Weights of a small image classifier: soap at rate 0.0023, batches of 256.
Rows from block 7 of a small image classifier, named by matrix and row number. Rows with one number within an expert belong to one neuron, the router's apart. Each number is 500 + 50 x the weight over its row's rms, rounded and kept within 0 to 999. All counts start at 0. Numbers have three digits each.
Before each expert's rows are labels from the 100 images, of 14848, where the router gives the expert most weight on average: "patch colour" is the nearest of a few named colours to the mean colour under the peak. Only what is clearly more common there than usual is listed. The data: renderings of 100 made-up gadgets, each built of a few solids, in any pose.
# router: slot weights (model.blocks.7.mlp.router.weight, 32x256, trained with AdamW), inputs 172-255
# up: expert up (model.blocks.7.mlp.up, 16x256x256), inputs 172-255
# down: expert down (model.blocks.7.mlp.down, 16x256x256, transposed), outputs 172-255

# expert 6
patch colour: black
router.12:564549507555520496487495502518487514505523559552509511389491574425587511420590444559544581492471469554473449530557547468453427464533552468509477544560506470570545467464577603535469605503507465492428423369461485513508515452554544461524507526467539451569
router.13:587456484518484504568438559532544441454579484591485528424461563477456484549506447474500505544479518535537561502562512601436521561553523509467477437542439574419549499453506530478560537464545472443492474432457451519470417593567482509541507534493488428494
up.0:425487547440532490468466552521506420450590481488420457561477479535422551489483460510501555470554418481480479523522504546524541495451563480458588493477522562488488488392542557541506514559538517500536460447550543483548443432536596564486567484444471443489
down.0:515449512517454474499464502540460435495634527462505372524516479488584433520560580544532505439554458488523535565489539444531505572521516475526527504575398555430469410495470528530644574413490529534507511482467452504548444409523461445467422439462488553433
up.1:445505431510526546445482565364492470568511530516554520453571534457532511573534515479444579522527534515426572605496576475525509478513484481556456460479503533485505556497459497481597465658549388477509498488496510512510542460519521465456525528466584468500
down.1:459413386505525428498477478554520428462488498529534477474497593405517508504611542507451518510475554498500522497495488512452566558464544590461463445522465402517492398502504374474461511608566508495561543481458462476421515438434430473471549512520558506454
up.2:488462502526469587490461476496547539517527428551519529486565435474405528499482498533504485489511521529534500453434480479441401509508519506504530508534375439536497567481577518418583455509468614552602480434441486536572528526433553509561466476466496462494
down.2:507483551447492526461481606543496478434476499480423534514561505463460515544473465557408494433509486467494502479535473490487520458438526521423484462493478624477523583579389506547528430483553546486486536493539522435445574548430485444524449541444523443490
up.3:457538414564525547452515520565444485521515384463590474525546473456469518515497553485450521456537519476530528516441533516494490455525491524500512537480514482496461591489500503550451510490521518484559492544546463456504424478340549486433558452477553428536
down.3:599476533531543481561566672490547588562465455505426509526428462435526537406543537514448526553509535455472594508512425469427471437432471520524513420458450470608493509539538457514458495449528445488535523542527440475455475524519564489507429418567465502533
up.4:423495514529500529504423360585410467462481547442422406500490527427567545494456584522494555486529487457489392534535518512511499544462530531474511552465394367475512428480428516522545587598499429528503571476540559479534500437464504508579439482526556433497
down.4:506473492460449375418454497523419464544559555571491451498495516470517524625551527526472573418499439551477551550498463420442500445511533501376511568508481490487454651490511481523460588448515467409453496459471525548476523477514456479571569553471519533498
up.5:433462493538589473541524503498545564495496500506446399461444527586406499476417496564391446470516490556621521529441545476500558599407482485441429434478502394474501540494546552537598527496514490546536495463473512447528508460491537508461557478499451511494
down.5:494498437564585550623447469528593468440515532517538493469476454572595501506498415432451500506532518544568468498618535464560510532518584441428398487477384469460527463485574457498454478503582514470588464551491408485457520468534505532423570502587550432538
up.6:518474502509540530521500532525482447511501593482534516540461452469494573514515506458487486448498390442450452547432573536543522529454519465473537549486520576540512500520447465501458448406463468441499412500537505522561373536504554558498434519492508516526
down.6:519489500496464647510469413499595461489486562496582564524496510541501493494646500465555573369538432509506580502486538485441578508558502437520532438486476548518592504544550496441541528470430425470458496479492446512556586512497508556581459552527466425491
up.7:504500467440515495523477498512470430490515526394510466571471557462482505530490404552559571536533506568570445615544492517469451486570528470517468520504398525537467538490424485429526548413496368573497439475428447521539542475461453517506470514520518543481
down.7:575518448567553509514499513571477519475485451521498465537620510459504451512435504571438434565517411532503532490496520450484486424590508607485499476525527506510413466454563498479567471469479547542513446475482480475481430510473434449472537505525460602535
up.8:509556460518559653543423540519490462512564504553532442527486555386558522493454532527598410431388518548490491617517468526440384521503503526472512542462500446412479507486500450482506578494524512524500546463552496510503442503469431549521550480558499541577
down.8:531477522457502431453434527559567544521462573603436579488574467510447498562530416465481451496432542525524437571558578481506521393490619442444448493494536512467516559487458578423494505572613417431528525464488601486463489467477493447535508505510493513466
up.9:563502474506467522462512460383480488433435579559425533557454471492564474524542580533419490496534530484424531481509483432512551457445429495532504433419544522473439495492492605581586462452516517553539589482467482511525523443548482559507550515569572501544
down.9:411499523511488534526495497412501535506450482527442480496486504519395539482567538397520516414518542505488500541526603527480397590472517464493517547498559540484440458536502526446512542493544436594546523505438484507540448419426506485484552472396481435453
up.10:629469460515494547461451531525573450502491438445485429550453462457519492490547499453464497533524520439482604503534510446451470349489410553378497478532469453409512512530412462499397526554482471574554471625537464506556569524495509421463436515432513469532
down.10:519487493526585575431458478463438591534546502556548518496507511534423480440459448470478618479534488481482504417465549530484473490539518466489550611488477513584412535442497514447484573519500442611513525478501465561558548507495511471567530611550545517482
up.11:469453489542614437477458482469491484479502445489499485539489479622489450459528492522463517529484523476553543478495411513499416412379458472499568538439462429415496489584454523446524488488479556512501467462585455537586557538499518497510498605581531463505
down.11:497467451482497535431467497503536510444515480453457545509531559477427448546489384468504547456542508478570482567507511465580438429508419525499470400477541490412400506445526522495494584511438444498597602503557636464521475541458570581569481568508501473524
up.12:436397531507435483522419473491397549515478542446470484521425569502617458560538539543505467530505426428504413570526505467532465487455493501560500528507525529473608454473324523491557516505559409504458432366474478600484510431501456593533557454430563436480
down.12:466484501534499564484398438526541494447436569463591526501493473468452463561497517473530481445506553476535477493425544600432454429578488615512555502467436528576465490557526510481349441540484472508421561362480527472506548494459489501501429551474482508488
up.13:567502544530421503495531504542510474405441473618492589483481381411530502479495522599454528472487486552557519501586526579506431394429435578556493425439465451641622528450507508512471455567582516575533619539593494457504583527533459481586508567455417479474
down.13:570506522520509522446582526571513463544545541564488557552538442479484514458534512563511507514482404504551556458600563535450497456540492476511475554519579530570475564525458459496514481468546453563475488495463581492552512511459520515455478494571504582436
up.14:475541444446444460579528525516495501404491429528549462446532582483503508518484601485473447505464497596593445464462498555553489548495541480475517617510578440536540400536426498539444509485575479431566497539534471368469430467475421429408548557514598492449
down.14:519467505439446473469472517589509501542367489607536461437397534524544505549495433503446403430459387504501532392510567522455562526559586420485488530416539415471491538434527469591503608553517547493545490515572530509530455443556565561596604453538520555509
up.15:437484495463449455510534520574557511507539499516530505449504523482462485483497540419524539477597529440450554495569549523461347538492459404541600577480469468549520554555502563484440583576513434430492557492395625453484533503453517481499465377453456438445
down.15:505476650519551625466554484525410527465554413430468486546485532479483529435493479594572475519469507484494524458447462410431470417406537524584472460472533469486438496592593399455522513551389548452490491457501473447564500525487556463484542556537484530509
up.16:516547549573548341537499487565514497407518434494430554436527505481430576523499430496517510594580548468460453483507455520482493428456546452510490432390529499597559402527464444470502525495542394513465472556372504477494543419501483494530526510508474561455
down.16:483529439533433495524466491474504595590485423546494512530479411481510558491437487482481461506505532552560455416486503419491509464451449493411580440499494511507472567513468637568455555575463477516501518444447545501561515497478494463618506498543432542476
up.17:555475493517583533439506448528488378462519534534470512479515457502478496522476504559563503357506508454574507498480429546556378461414442512516506560598489473565502487433476477436486543544476492445495553575553607415552516574510512517508509382510415478490
down.17:516488463493479469465595446574454516485498526521466497476415577438528586492683459500467556506525435490518552459507472514450591525568486449491402543512542538508486451499444502513577543546507485463553508476494518465600391523501527541413603514544467454442

# expert 2
patch colour: blue
router.4:446437525491519416468461436484473459419580476587571527393450462586543515449461551411500485476568450588531507575434516470399495530532562547525455486557508450482487503472455570513573456450437459550560560449497592498533538591584418418509478557443586419496
router.5:523559458446469498469584449569507463471478580475442496490397543591445478495508517547505476527661558589484424563483493475483544540473465496421432483443433447475439578461561528525587439434543434404559480471526473473390555579575585511467452479471560551497
up.0:503480440528461475598469505562504478516457472530454500483463530542550476499509503485515500462550509558510417539509543357465434461478536407541452547544523558482535465471545492566476432510448549462622532465503507509487457504440417394483420469528491509523
down.0:417531510525521602517460569506619589562566519442546492475492504541552433470447420468490597508559495524506498580411569582503530492501506495510516470526470486470447514468521512571537516559471513527550428473572484479508462532450470553513463456514497486552
up.1:575545557536558502513522496526478530482474487555475454568485513418518453503483540568489588518448452556541489464473491476477501466462402485633460468635516445495365591520513467455423437503458490498483579518523497465577501458532520407554498399564502606535
down.1:486554483556478473562560584483510531521533520381545469483501543569412473449478581424489563498503533599531496505455489519551432502564601465502514485484476524470559436451535553525574481415500545506482615579614533481518456475444460425505529579470451462472
up.2:581448470515631526429508541535457370515513387314479460521525476478519518625495491529443464526533469424484467463576494543455549542475524434427526495502447531498452435549478570517579521483524495494502453467461472465458529439490495515430594516419478517423
down.2:543420491503488494477621490499547381506584553499480460477518563598551481558462504517432533471517553442508473467520437503530604473544536652509508506496437514484519516526502497505507498523473569449431477564474502525518539633527596543466429550502503473449
up.3:522395609518465469471514483486445491628430508534427504477456553461490494457555468486415488478386474560439532519568425542526414623526497588549515486524559469541490480541530598597433526555521541534505439517569430497539519442571478399476490525433533490481
down.3:486432431501549513405508515408563513532495442435608437360462497542556515527488440624534463487529465485517554414524507471560676462501560560581377478568537501521485503474489442535498452485503544532543528533491515423553486548537514506542486563510586545490
up.4:577551529573529341531486502505467484486403447535552484530492542556562474576553481597568456497467512540525533515467498391468534484473548462494524484515621467472578442493518483483604525526503485450458455559413564426502570453551536529555518531485547531547
down.4:550540473496502505378603574509517545432492575461482489501417574476478527422407457514520448491530458525495482546531370540397450452446606460595482550475577428552414613635502463501557576465557564544651435548543580557472540511511512369525467492524488493517
up.5:404471464556544511477549554589515443468571444544524536499417419429573468560458503513523555536513529468506428510511536391496549477429689468449471472592499529459412553378490506557638578488460506429521545406577419455469429471458550493552545485489504488493
down.5:520519516494529579460563567436537432499491501524563636465549479477469552483531512538514507447557441420462584491550419512446533496448464527523460426427605501486532481542507430472487518449519410499599483498510442534444469453490618404578444489384506477531
up.6:551460475495545507483525496481463386584408596424625529497478562479507489520474515498469548560533473472478597524533514515479456538567533496520481528539531419628509432474428487477495490510523486476424526499473446500497442474486500494555467540557518500472
down.6:493572502417506533514398474512550458471469449533618445517448535440512601479436528426612457485501544513419510439546481489442564445513513493531586510446450513533460554507505525456584521365462504419498484502448497478449446494420536503470505446565566489509
up.7:469470467534522505510426518464476464499469517524513516485463559501490445548611496487537500527550473432403531463547490455469485574467501495469559563493488434444491594560457388412437562448534522478461559525405539473438465565492482553546589596408591484442
down.7:581483461461429469439562450423557607543552447612383516531509471523465516460568543462528528568525550561529558472418506544600452396431456548498462536534485452517555519501398454470520529474446493490543448370421478438470455446554505510525469533451541544514
up.8:530437522485554436511480504447440519481501468571482496405478389592483546423414563541488541498599601452554467481494507516583499445518533592489452451509475491602502488466530467581503606422417487412419549400443543465601568442408519559401440504486451496466
down.8:453513497556511524485536564553507590637531568495475517465485590544450423495496493498460577515351434392432460504517450592430474525413559452515499517430555429503585512437535365499522572531428494467477396437492498537488501500435494516438576484508543526515
up.9:513454463503462556516474465461459431533446400605414468414540486470502446440555595425496508495491417487465453485584533438498452440467502526523453446513470563516511490490511544511453553588545516492544503533582481515545525458491433578559496501505570529513
down.9:564536519516490509367510552532467445513481488358526497464562405433504543522489527496550489419527536498438590560472523566436509579428433506527457469500415463471506485563414414568597414493520574524501519526586378491479441505521429484534497473486509512438
up.10:585510524522429512508554442562505449465503435524413427463456481499535476430541448469477387503473477443461382494613508558475515555510418479470453531423494440504481468462487466483492447544460663415471513594533537521437545520531528482483447481470449409530
down.10:520502546531506519552475467455531555451504570524524485529494482471419449532406553496528477509396565469531519510374526555498565540487585457498524409492552485485501515521475571450422562496535433511533481526511680545431533447560492438423555529567549533473
up.11:480500503603529570389497448541457509534523505478537420495529455461538493547507492558471477493462558462597549514559489485641560433474528483447514516481554530414396569478576498544527414459435488519479445470484546504517495462516549487555529472541421475505
down.11:463570523543540509445491489514476504489469487486550439498551600617485599569546526486512521475513543459578389457507410521483445450546509528493451586487511527527512454523543538452520533514493441605537524454431559480514498509430579484530520531458392407452
up.12:511416593510488535552489491546570535424475488455491535475526495486516464456463480480459512496534453521496584420468556644472580454540498510439499551427671493556526487456515532416531464525442484509487456461530504479522578460516506512432478584474609397501
down.12:441571585584480505486505463512559544525501570434512491487592580527565474501522428473560480527524534458525552449546430553612465466511473556543512589505543517522486457550511508528551420475581537472434420502536583571583589444507497504477470500565475590462
up.13:458418558554490522455492506544477540576398586442512452515487527504493462625490475425562450416433472494524448568462450537427519455501457532568470465481492495522467447511498467454545521546403504428438562488420504529509476521526552539457460523487535629463
down.13:501500465500477527507546516539579439522529544490456497557421484552482480513520493430473612519497451512501482412456426467374559525559463493503511563581505382491514372514512452367559459459537477578556535537504525548467481579455469519462486564531460471476
up.14:449531463491597485515500442463517588539592540466534494512485520618482511590575507600496470519549522400525516451571496448498419557442532498557513523471490541460559544519509536552505508450351450481446492524452561541515551438415483496538428462598534557500
down.14:519497500550483505498440586506410527586387664460457530460430549488509490402486492429490538453564522592525475513434466490448519438526557455485420561421513456441514519585585440521552503452515455551501513474392491475460453537543455539477519490394431503537
up.15:476484511521538532556503572526517514570564475582423520411507482453447540480406549493566487509506495497577531456489471433496435521505588510418503572486517446467481504542583542495513548469405527502573502612454486477572483495551520500512502468586426488538
down.15:462467514510546461491506509497483558536465480455517396488428403509448504526515498572579487494541433510517548499532448572567573517472511422573416544528602504572486484469477350504416486494494556551520516508355492439445481444559485504456518510520443528506
up.16:451419522457474449472481538562436459486431505567466551531387569502567505493490599547571504519490569497460460544382521561592525479526500498457490466502503439431515544522524544468431556476528514499459501468486473446477455490460545453463490461512547494622
down.16:523492472498500474541549596439502392541399479454468509484628542470533480466499438425419433475432540540513505420476481508568442531471524437526556453563560444529479581477511596521593508450534500478500499578559451529468489510460492458581528530548538564521
up.17:512490535501580440533395448470510586514432500517532355442476455584459403534450434443509556492583532500467489415378514402468528507419483475515420513579596512512432450533433498465506447491501484612479490536495472597477608545502512475426476517518520557545
down.17:512531466478550435429535576547620423529379501477505427475496521512410469485427550516488507539529458399487490530471428434452424438468524549488512530515439484481428485548574457471449484528397417442453494530422551512530471534534608447474547517435418533615

# expert 10
patch colour: black
router.20:497522460530530556483471459520407470509529522550510573554497448539420487505543594465483476487573612595448463506490627418524454520569513630529448595475558524530518564569441459441524403550499483460479589526553494564421406509447594585461447556565459461476
router.21:594537512487469471465503541577551546546566443468530466459489490533449530487486591462468443508447490508444403476459456435403460445549454465418424485558449515534506486517578468592558576472440448473515473399501478559495561468563553411507427591463465406517
up.0:422592523463531527472533448440385399542515477465397479500457497471454540577471429478547657426570582461544467581519489524507452478526553545480505456579529406497496572467483507565513518598466499509507526421487508481437419429520506421448499502492490533446
down.0:516485542472523534425520452543496431478567541516500494443496532448573507541478469511515553469520557494479527612478524495497491612479534545515604558474480448463568609504445419432584446477591495436476499533500500531545524495385464485475476470395525435516
up.1:523442560493540496578474548549467510516444453564448441529532437587435517483483414523537508437519564449383418460484558432489490428480536438546549528563485439489515537456407502563481449533424501557447534541504482472600522473478475509546484615516566582545
down.1:487551508472587548455538460525467434487529542465529430462463482486577540483519507492527439422478446475456513442463442470513523539483473478545479641450531426507372482487550509505432502542505523511510384580553515392481388418547571515551457425566492495605
up.2:504549525491551529532473432451458486478592496544592524490399534499460495456544469506484527458499444469510458510541558447473506501559629526520520530547562457367589440421570535404550553589541466485464472493540519454485491458575402505551531509493458585508
down.2:493449392534501459423436487616479515491455534505407572543488552458546479526518516557603503546496486504503487519581515591501395472505609508443473451546553513460443570407419444514540550590518507578470540555522566436524568473491551486468418438624557457522
up.3:507433492462530548436548495451470470512490432483541377560493515565443469440496465377485464403549512480537623489531474528551483491472430532505481453460432502477497491540491464448482420503559568546502459500567493461434524462488546512446517503464443459485
down.3:436465423442496542516481539430389555489396434466561491512496504504517597479555554469472493589498432559534468476513439538483488468515508483568573534469563531442509392499464563449490592534477547556624480514468502545515508401492506451498505561517526540483
up.4:529506508491455454564451576563508536428575475557455559335503504590528541506566514461478510527506507440496474457599547470435543470437449531438555525565564474450521491480436474573474542454505539455512547472461521464535421524560498564523549553533548477458
down.4:563532486483596510477587508542570512520532409455515490498556551496460552441501456523523464483471562556513542518409555560399507457556497520444538624488515495539385608586458478436518500581482477451539501459471485529528552505569458514421473493527446445421
up.5:461553542543511500487451431416409527522485512532369662510449526494469455473516411417517515528485513511538511447543450571478476471505507492576553473477470485515513433474474584546499486462446540516445496538495570523577520562490531597518427530453495438636
down.5:546459412500555405555456505482469528500548492490462465545517448567513420587493386474603451507426476468487463520506450499509427584449540578433569470524551478471448547508603491534473462506522543523453542520531545568474492597556523480503462451491591557435
up.6:469593466484481570485611451453532459456457532565418461482462472486466528491545540506546476430499574495538605442538494493563399519456568476449546493518496615484426476539546482593540528470561570539604474568592487499495486553570457558501468558418515488518
down.6:541486463524505458476539468448512527576491534539552482383453579549458394510528467481472517555509522425495424438533449478476473559524509470471445543477507455552492472493460473459574507427531457472485537543518446492445587593534531612482478561434422550469
up.7:502439510408498480541570654436451434516477429438489645463440464557537501552580509561535547541557536455460425462498458444419394483496494500556507575458480483521432485498429529498468440597431546439585506465530500516500534491437553465578461502502481466435
down.7:428488586451514484459485510537456506536555576619509537463526453549513545575544495573592507449504537371485414488437459474491526550444542562516477520516536538501487489544508507492545585490550406560584539479570483458477524502507482426468519420474433527433
up.8:539561514476651519530534490420484473533473511459471480455540495474494371440513511494502548500472596398501460519561387479462508507468531545478523520498531560542509523494462517471469482441418654513493457416537521521429490392460522490580494537461565528475
down.8:554496521443485553504518500468582491579512625420564498573519518428452449537542431499509423442522437462475443514507539506498526477515538516474454562492512474528451450442466497489556533535511497482578553553515464475524488518502541529624492468631476539528
up.9:440514454459491593425511417424520502531457484538454527454470517493500480576675462439512486515441442534468432513561496489509581480518525608530491495488541499452537436515588469464462414501425542537475569492482557527457594390559490508508488497491502531457
down.9:472467527477470484468485398592487473544438455465483331473458658532483478567513442434396489580485487545505543543504477584563484528582585383399486470536456488559512546459459507506573486508570490418437460514553496516515505514504517541438527359484455496528
up.10:545482461577496550462619475439484514532438490544513519484474495505527447442584485473541593445563587435422434556492491486426500511525589531508423569507500564492550520453590483584570414434488395473557454506523517471476379521498486517448588509479482501447
down.10:524548462528544414505515502608536479509508513525413576527477457523486563515436545543539428569494463513534435556543517544560509423498606476484471529512513493421489446530532444500407438603478514457465512570579556557492505605525544515371492494539484442459
up.11:560524491524490544544566449484507571528448458533467495519514505509504591610437418485423504483487466453518552516481489488534567396455535555454405517616520477517505520437588462499629474487542462537527495488520460524628507472495562456518451480551550491483
down.11:453505432554534588434564443484476484474585527582562568458517531521462501464487548389466483541490479537422411462483497513502459583458485528532464438494475425459572500551533507522507503508563502443430540388481430411474488426459518483517569406411445438581
up.12:534541583574504422549514460437542544420588484516493482519516436602521413471569550567511440522500548518530364526576474540537537514538536512520577505464468444483470538542491446530546542452517523504403481491445590528425566488461441444417527505508525472457
down.12:520525532566534512530566540557446409479476496460391457453570461453563522520469463491477565574556501510495515553484494553500461490486377488482572421503529546496487495550468446513523476544515543489638437421481427534473487636609453471438575495508532559493
up.13:422526453499501483525529577584496496563482610409539499507578552478438487499611518528475559470533606574471444504468490478485461521519524518547508442412438558485503541541471558560490530495486480480488457492465500506391573491534535433506427449522496537505
down.13:425486545440443512513462434546474556446537498552496450557469572587439427483517426507538452518568514530482409407469449533543501501543534518610485516426535471527438552436505492455442368485470466515577571485536543465460584534519505504517562432509505494467
up.14:432519475412371500446463488535601382469471505404467536473572565540479474507478488539546600390481570571459499491517502488501490556468509566507531479481535528558539483533492477421578455514508499508594515449522445457544514491499461532462527482491465477525
down.14:556634552520447548490473490569511516517589465604476550481348476430420561488548497480569464561491431498483473580494459594514577536538604492489506572520496509506526424463507533515440424547592470447446546449487523450521571522479498522477519514509485433487
up.15:408454577487511516451477600411484532489459457384400471525482484453538473504466542525416553534525359595474528515465550624501391544528480578563518495439512558458509592505410505501443497627448489505508533548490552572447509560447478509382520496459454629511
down.15:480536520529540612538400499549519553501493507495579516535464520526546471532506510526574513346512474506549537494420460542534511485543505513438554584493641494489479564448541460436468567434493549560473575425432547497528426507638459480611358575546485565462
up.16:514470543537495506507562491500541527389432514504421513383532512326510526481525438499570436483466538408456511464487546415533485447496476527503517459524541529537520560599441484450506550453547443451362541392444528467456549480533451548443550498611544509524
down.16:548423474402541510479455613454488508573504559551529515530551511484481493581506523506460568464516521508514550470562490515390464546515406531495477445452553483461628426442491545427517480474484499487459532563482467549523432549574508525491498514554631525530
up.17:576507560520427550458562418451508548469451464424457624615451512494482552377492488491497514431579415527586376533453486502470456545534466468522512507533375425493435470451546529470510464591573513418579499534529590509477468463436535569442396461538492526589
down.17:430550479542633543556498536465486455472524538554518609488545542451581491488484443548532476546604444585468531480470582541568528506428526566451478509515506537484564444514462395468416448495477405501494494503469433480412510496482425612473479491478480557478

# expert 7
patch colour: black
router.14:539475562445483405568491527474441480445446453561546503469489444521431560478453552521487547553435446584532531467534475463453471415566463483534484406447548467440579519536429543426510538535536482426559481430484491559518476416560440499584577550478526421560
router.15:474436480518393448451394452478545545492521482566444412461500542468379516443556541468525498487513438438475456452588459463454490524442547511475493472535596490505561485592447462511543492514482397605423513511577439509568486462536450458438480466511475525448
up.0:495560495485518481459527526392439594518409476495500529534444548378445466361513436500555595480551383467480463517490616488460568563511485511524475476471459536488576414538440495555471564574524448499451523493488546469521547489496411644547559475552482541476
down.0:593504470479432397516465554451550507453551537378465525481504625590533543450436465436620528496473478573434542493471545386538546512505552527482505576479486555507523497473444383573496452540379561466567462432506522470461544569507449539520478502578514454452
up.1:514429465413481497499524486472502534432473429442602545528444508452477498461475550550405484556488493418488483414552533468447520438543482450521614551470479582500461524513439572534547541530523512561521505532538524532536472502450441480535490435465486564549
down.1:439568517550487449496440407485537472435497508497538513477492565540434582489603508561443513506594569434544535443484438466555600527477527487361449517560595486445573474526469481458487496576447546454575471557586489492561478559512566430466503496485454438445
up.2:608596541552484630544463551548357518501542499494467603448496487509504497449502555478445514503446524442492534524517498424499419391550517513481641485434496540521556542536495608506556549423463498479365466465514556526508541435368454470499547472561516519549
down.2:536496522547578513564527450474446470512529528485454505549470401487528486568373494474493443506511550445485491581617475383535517436583563473531422445486510473457505544476580549483478590414455454635481586522469443465511502537519525521500497525413446478528
up.3:471532465529517592491339348513421479522496501467462408463428557459455446478544609477553460532518511479475472441497465476489516469483511530472639471518516502537541454510535492482525459494448512507486549477575370569468513461482529399491587525521447507548
down.3:508418545510480526443440518544439510425442475548430464481506575453559489560464610478549490569519563436392493522474533462491548410480508525419420491483474563543430514594513443484514426422458511476556524460486465505486376399485572438655468523431459420546
up.4:542450502602477514485510533533428501509424524573510561584581473502494460527549501394469613456445501512574468507582599606482550514397526567363568408508557582590438461451420500478520461505478555539438586577461492494523652498476451520484496509532522487472
down.4:528448410529542456437494411484541551450533405502498475559538515527564547436536546401385475521442495504440552558483475464450536442528478492580509464589443497455598501477513533509447486466454484555469479543522372460450519440523584614443554486483440499572
up.5:502510516467398417515546633571496474462517431503517458567557505515590467507514501436521522537549451440484436496493578564636489570490480486549568539492459472492578540513608513475493505478508472458515465555563480547537485464644469373566499446469486521584
down.5:540389454557520530459532550448427428524527516577521557420496500532405508498494533570522547424549474471329495552511478517509468477539433564627481523539415551509455485383465574585538444525487463549390478458526459470507544502476514590493616561497506532377
up.6:494417568460556569512521507506489615407522471645515440487492544518508494480563441491466450577531405561541538479587431479438491369538463530453491480481564539508439472522507493598541489355496498508451484497459516494408461534513546440460495489446575457519
down.6:499581515578569493526460424510406470550492469486555505555572432557529493518501500481490498505474516488433462572477496541605496449528519509502458437572560390557553571537493531531433469564482577584394513500462485408533563520456571478512554494534613444518
up.7:500451477543544571619532436450539388456459547480514512533533500586545536569462468495483480482500367448408501453510398529462496488533534437432499523520530522624435483493489484471460556382521446496499553548537539542534467405557474469543502402543496423516
down.7:468439548554536518448520491425482457511411513602588562566499524447404456499482471519405531521561524496498476515497479444404482491466456465431544565544581517521591504514453626435458549462503499503532492493468480526589537482432472412372485416511478557407
up.8:547326518488548489458549570442513504556516444458525506450499526396531478466483588593489565547500495511520510450571425554464428365402529488478439461493498514604567526511495455557468441527523550520519509551576541527553508359537544398565388502527475481447
down.8:511543558564516513389503486496504414447425574573502436477486436449478487590544488511456634528456455556542459542495465521600475525415601508425547424563586489462522517417461508483488569517489531418482443545403509496495544475567582433495485522584559504479
up.9:486518562489487457481520515370451462423619504579571525544484489573528415517482574497541562488422483503444467621449545497432486578511605509467435459481449505551456512467462514518463505536550492407494540464476505496497583482488451504480512462578550512462
down.9:537542531515483470507407493589475557547551462547460381446436518527555538479466516486491472639454522449571543558520472482511396513507441551485479556578434512466445541520492507528529492482438481490522514443529441586530501454436533490525562465468480494516
up.10:504510543485548584488534505474493557481510515511532477486489513536416515519487500480480514564490538413487592417442404501610513517519538449495378570511516457503480529509537508525529450543520524474528433513497421522429513510577521448448482482576562468532
down.10:480523526505457552500386531476523468345514505474482519514542559484484494474442427512433446494529649442535452423538590495537584505470494431575466549495524543548494449561522473407601541515541486485478503481457469525514465470491530440460521488507537542487
up.11:453459506406550629428493466489454533522464508508421617512511552480496461459489428559500470456429469503461448501577583468435524454488445513542515442525538512488480494489574442419516505501511488446502477539532457441441524493568574558507492382463482514621
down.11:507454530486537567452461519379548510513500483493532479483633499521431565529493500612483435387460463464528503557522506449521601363635579479498541541496401528505523547524502465450546484492475495615516550582474433464564458414384470525485517474591515488575
up.12:529496448457430422506426472444483434451566504462485454392439514487456486472584525530518446548512483501520536379470498437572545562498531496482541488500502537452514476549490504482536537499518508511602520458455494445478454507528512515491518582446482420507
down.12:444560519572513454516471521535519485572571523518529525506498462423491566571549545632514429506507503434502451434575584454488488483502479542524472481516474522507424511556462547462553539555485569563605429512534513507463442473440571457518583514517505492526
up.13:482463605475530436547465475512545518567513394584575507474522492477485528532597468445524450514614561557491556473502481503466591494461478505519485532526560497489569477613491455459507407417476534492478478479437557538403586575449476527481489566461523458487
down.13:547419498356456478538517560548539456586516558510478545338440498427458493471586504606525515477392512511549478532547503438493458547479531499490541506584489446542437540521467482493543411482552478448570497499417535474542534585530486500509430484532493482573
up.14:589519559500419512461518513618486493575537553502475550492609587519611461443477534505517489545515510561496495509574548514535437542463491427512428439525441455424486519490541494518526566454458445552451474466424447540499520458576539457466482502550531569462
down.14:579487496476477509552486458501445413547513514473443493444563570478572532624458323495574466560503528625589516512433614462506457428568439558516479510599497515419455569560493515582350612475584562551477472519518498585497546501472476492451476436493550428526
up.15:539507487520488458554352449472404463515545454623448496487493500546505473435581471566489508527448549552551477521468497557562591406433421512508553484514581506532464499533490469497476482464688546468404584488517524449521535485458586487497505480557490473545
down.15:544491405446588374519495456559438599536571528392402515486482559485408571519468483534603444512487476504574520511563504447504379583462511562565432422467487527636454445573505466453533562601456482521482573516456526536461553474507529531471470527458475500497
up.16:487568556472614478498440433539425453561576441402594455484486518479485506542434436522519524386480540483619462518429496353457537508513499475510539525533508458517528458580443607490469528457380596497508515458421483465551388494385502456524482473543428584542
down.16:579500511479466480469405572468521504511521550633538505494459528514594407454403440539579431544548533483561403494553464451562460537470494425445499568450489520457498520501434530513415521577442439644404473486510494506475439524405536600594420554530450509453
up.17:623478437538502392511456541565440361509571510437508475517494447628445513522421531458502494555485472497529593435511478466474430471454503475529446436525516446558548440566525443485391537500421485518523497516477436454518458506425507536491511511476448416493
down.17:455573542532470394547451528598481560565485575572509450540477591454510474454487526548453476522414477487533394447435489573500502637413477467501533563509517473462524453454397425570566543434460536469536492482461523411433455467493460515491486472514421476536